A small class-conditioned image flow-matching model, trained from scratch.
Model: layers 12, width 160.
Training: soap at rate 0.0041, 8100 steps, batches of 128.
Data: trained on small charts drawn from random numbers, 203450 training examples, 5.1 epochs.
Rows from block 8 of a small class-conditioned image flow-matching model, named by matrix and row number. Rows with one number belong to one neuron. Each number is 128 + 32 x the weight over its row's rms, rounded and kept within 0 to 255. All counts start at 0. Numbers have three digits each.
After each neuron's rows are labels from the 100 images, of 14976 (inputs lightly noised), where the neuron reaches its highest value: "strongest on" is what is common among them. Only what is clearly more common there than usual is listed. The data: small charts drawn from random numbers.
# fc1: MLP up (model.blocks.8.mlp.fc1.weight, 640x160), inputs 54-107
# fc2: MLP down (model.blocks.8.mlp.fc2.weight, 160x640, transposed), outputs 54-107

fc1.106:112148101090123167087132156145126071118187188127074116151136118180115142160167164119062100134105169100126109147145122114150140162178048113090118135122140091092115
fc2.106:126106177086097060150145119191095101075166113134179145083121115158132156151120126123107184116158146167142115139173134133115134099129151139105138136092124106111128
strongest on: dark theme; pie chart; ring chart

fc1.273:102128207138079060146146018169134108078145105107090121164091141110124128123129151137105137099150156134126130157138134095073146132114109126141188150097167097155118
fc2.273:129140105178129065119131201137133137078112050155163138101212149131120117158134086182107114147134145087111131088122110131199112132091142134069114077141124184119125
strongest on: horizontal bar chart

fc1.575:153106165111155168158144122081156110088127147119114120140149098129118125082124107124111147110122162109121180145107097128105091150141146170092134172073089066117122
fc2.575:141121093099115185144153153180120204106102104111132131122098182107122145094162075146137146106152132032141106174114149137111109078126130133137108121133102149086129
strongest on: horizontal bar chart; items: eight

fc1.574:115087115182166063122137151101095132088043125168154071129148103149159099135117128143146083120122153136190111150138144125113167155074106161093057125128142144138158
fc2.574:124164064109099136155109146128114104112202113148151140119162101127162156115126132084133123107128164161124124110137117135089102099124130106092134158129138121093101
strongest on: dark theme; ring chart; pie chart

fc1.229:176107115135131130095172161147112196194134128114142127112171138107121110141086088144161137103122162121099160104076147130115092130119114118129042179129133120208143
fc2.229:100168097099113088132141087135088143155144135126134155157169080109116116201148160075201120117122153167103107135154130130144175115084145136054139158128185131067156
strongest on: dark theme

fc1.491:115164215132172069149072143082160113127132168084111105154176119195133119085140141156107128100155157160112114129124146059138140123072081129113138157088096048170146
fc2.491:135198107173114147117121080186122108174101080198116091171181082159083165125142114139141115179113136172107110092098104121101105135118130174145138103130071147105131
strongest on: bubble chart

fc1.541:142099102138173124162120135181125122051136142167141113124102157139164146170118127107105114148155120146120108107170089137139106151104144114158245147187112134068121
fc2.541:121091109140119179116124142120160131069154154105116146157125067160142136167139125125144118177120115125176201149135130130100125167121149082091137158141142102223097
strongest on: horizontal bar chart; items: seven

fc1.59:159158159106121096117105174113119127073082097182115140156166119114080064159087148122125154132083148135097125132112110126089144080123120154180127090132114159067142
fc2.59:087087125134127175093141140131134125145174181165105144086104109097164132132131103096131114100085115134142152176136122138131133140115147102134138169158109118144132
strongest on: dark theme

fc1.330:094112079196090117132172096113116155122052135091161154112114169150098118087137150134146181121166147113165086143128073126122162103161188201126047097086153115140124
fc2.330:130120201048081153127114080082214197152153134168207138171173127145139121120120117122181135089089158098122106107173132138182151156121177125095128142130149133148119
strongest on: bar chart

fc1.318:161106136182164167161125203203106123168147137123123145175090122131158126148126126152160134150087206160097124119080112173144152152074158121084173108116149104128102
fc2.318:062180121071141114158156145092099137230140179093131125157137097130133139123098119067068126122117085155096165178125137116104157152106121072144132144152106183138125
strongest on: dark theme; histogram

fc1.46:148090123132108108150152151129155090095123060153118090178116173129092156149127054131122115108097126143130153136138155121117078166098146147150130164162078183110091
fc2.46:156126122171142189130136152100193106089131168099157161140112104128120149146114236162204154137099113078146136120103145113207121162082076102126135099116127141165088
strongest on: horizontal bar chart; items: three

fc1.514:183160120113110136158156134072144110068099058186134108112073137096081114132120139161125130100086153123159077194151143150085083157098137119120065108101115080173107
fc2.514:079055149134093099104082135092095169040127173130149099128093118126149139187132143144161154093110127083109089103181119135126120106112120150071090161106119160063146
strongest on: dark theme; ring chart

fc1.93:049147134101142110064167134120094174134113178133189171106102171053088103193097110184177156119125135084132131178158121164183129137147158108147122159112109136186202
fc2.93:171099170137121196124168124162127064126091141088148071123146121077107144190132103167159149124183077098150171110136118121108131164111144074152153100124104139145166
strongest on: bubble chart

fc1.185:132125155120110095109116133175127114127103199139147197121172205083142033142121148085094162091129100152096118151133142123134085086128118096141107181083126113114084
fc2.185:123130142094097135127084133086102103152111126124167066138127115160133155156160139153077144055085178139148089117156139162109193106101132093132123078114160148149142
strongest on: bar chart; items: eight; ring chart

fc1.357:146171111150136105167107094152143177155141130135041153147136110114145180126122094143127134096118134128182187108167146074078137112100144101195127086137133144121146
fc2.357:109146109187136109134171061039138109105073150072169122158165218151117130162128091172054130122168131158081117101117128120171058167126151151155159120127125204096144
strongest on: horizontal bar chart; dark theme

fc1.396:092117089148121101189064119103180162127131070142101200137130125118128137095150149114134106081138091091167111169110160140123121131059099120122169106144124121101129
fc2.396:104171129208098114111093016106126172181169138080151142116133201147148146110133081144112158155145132011170090120087122134190137138124107146107114102127079154146151
strongest on: horizontal bar chart; dark theme

fc1.355:169118157147112127181131154127085166164143117133151140110105152079123156083138065136103141135165167124102110137106137131240117157137081156148172167114135104098162
fc2.355:113128189103121131152166140122125072150161065136094105150133160177092127161114100127031210145141087102121124086100124106140118205115112112109121055126140087138127
strongest on: bubble chart; items: seven

fc1.97:195118114084151201192124177145109106120131107112127100085094074090133098013163089175173093105135087115102096132135107051075122166147124115201052143132138106099100
fc2.97:119130121119132191172163198128152124091104152158126045101100118122122118141116136125140147098088094122151150143100123116129125149133115183180132142126182075122140
strongest on: horizontal bar chart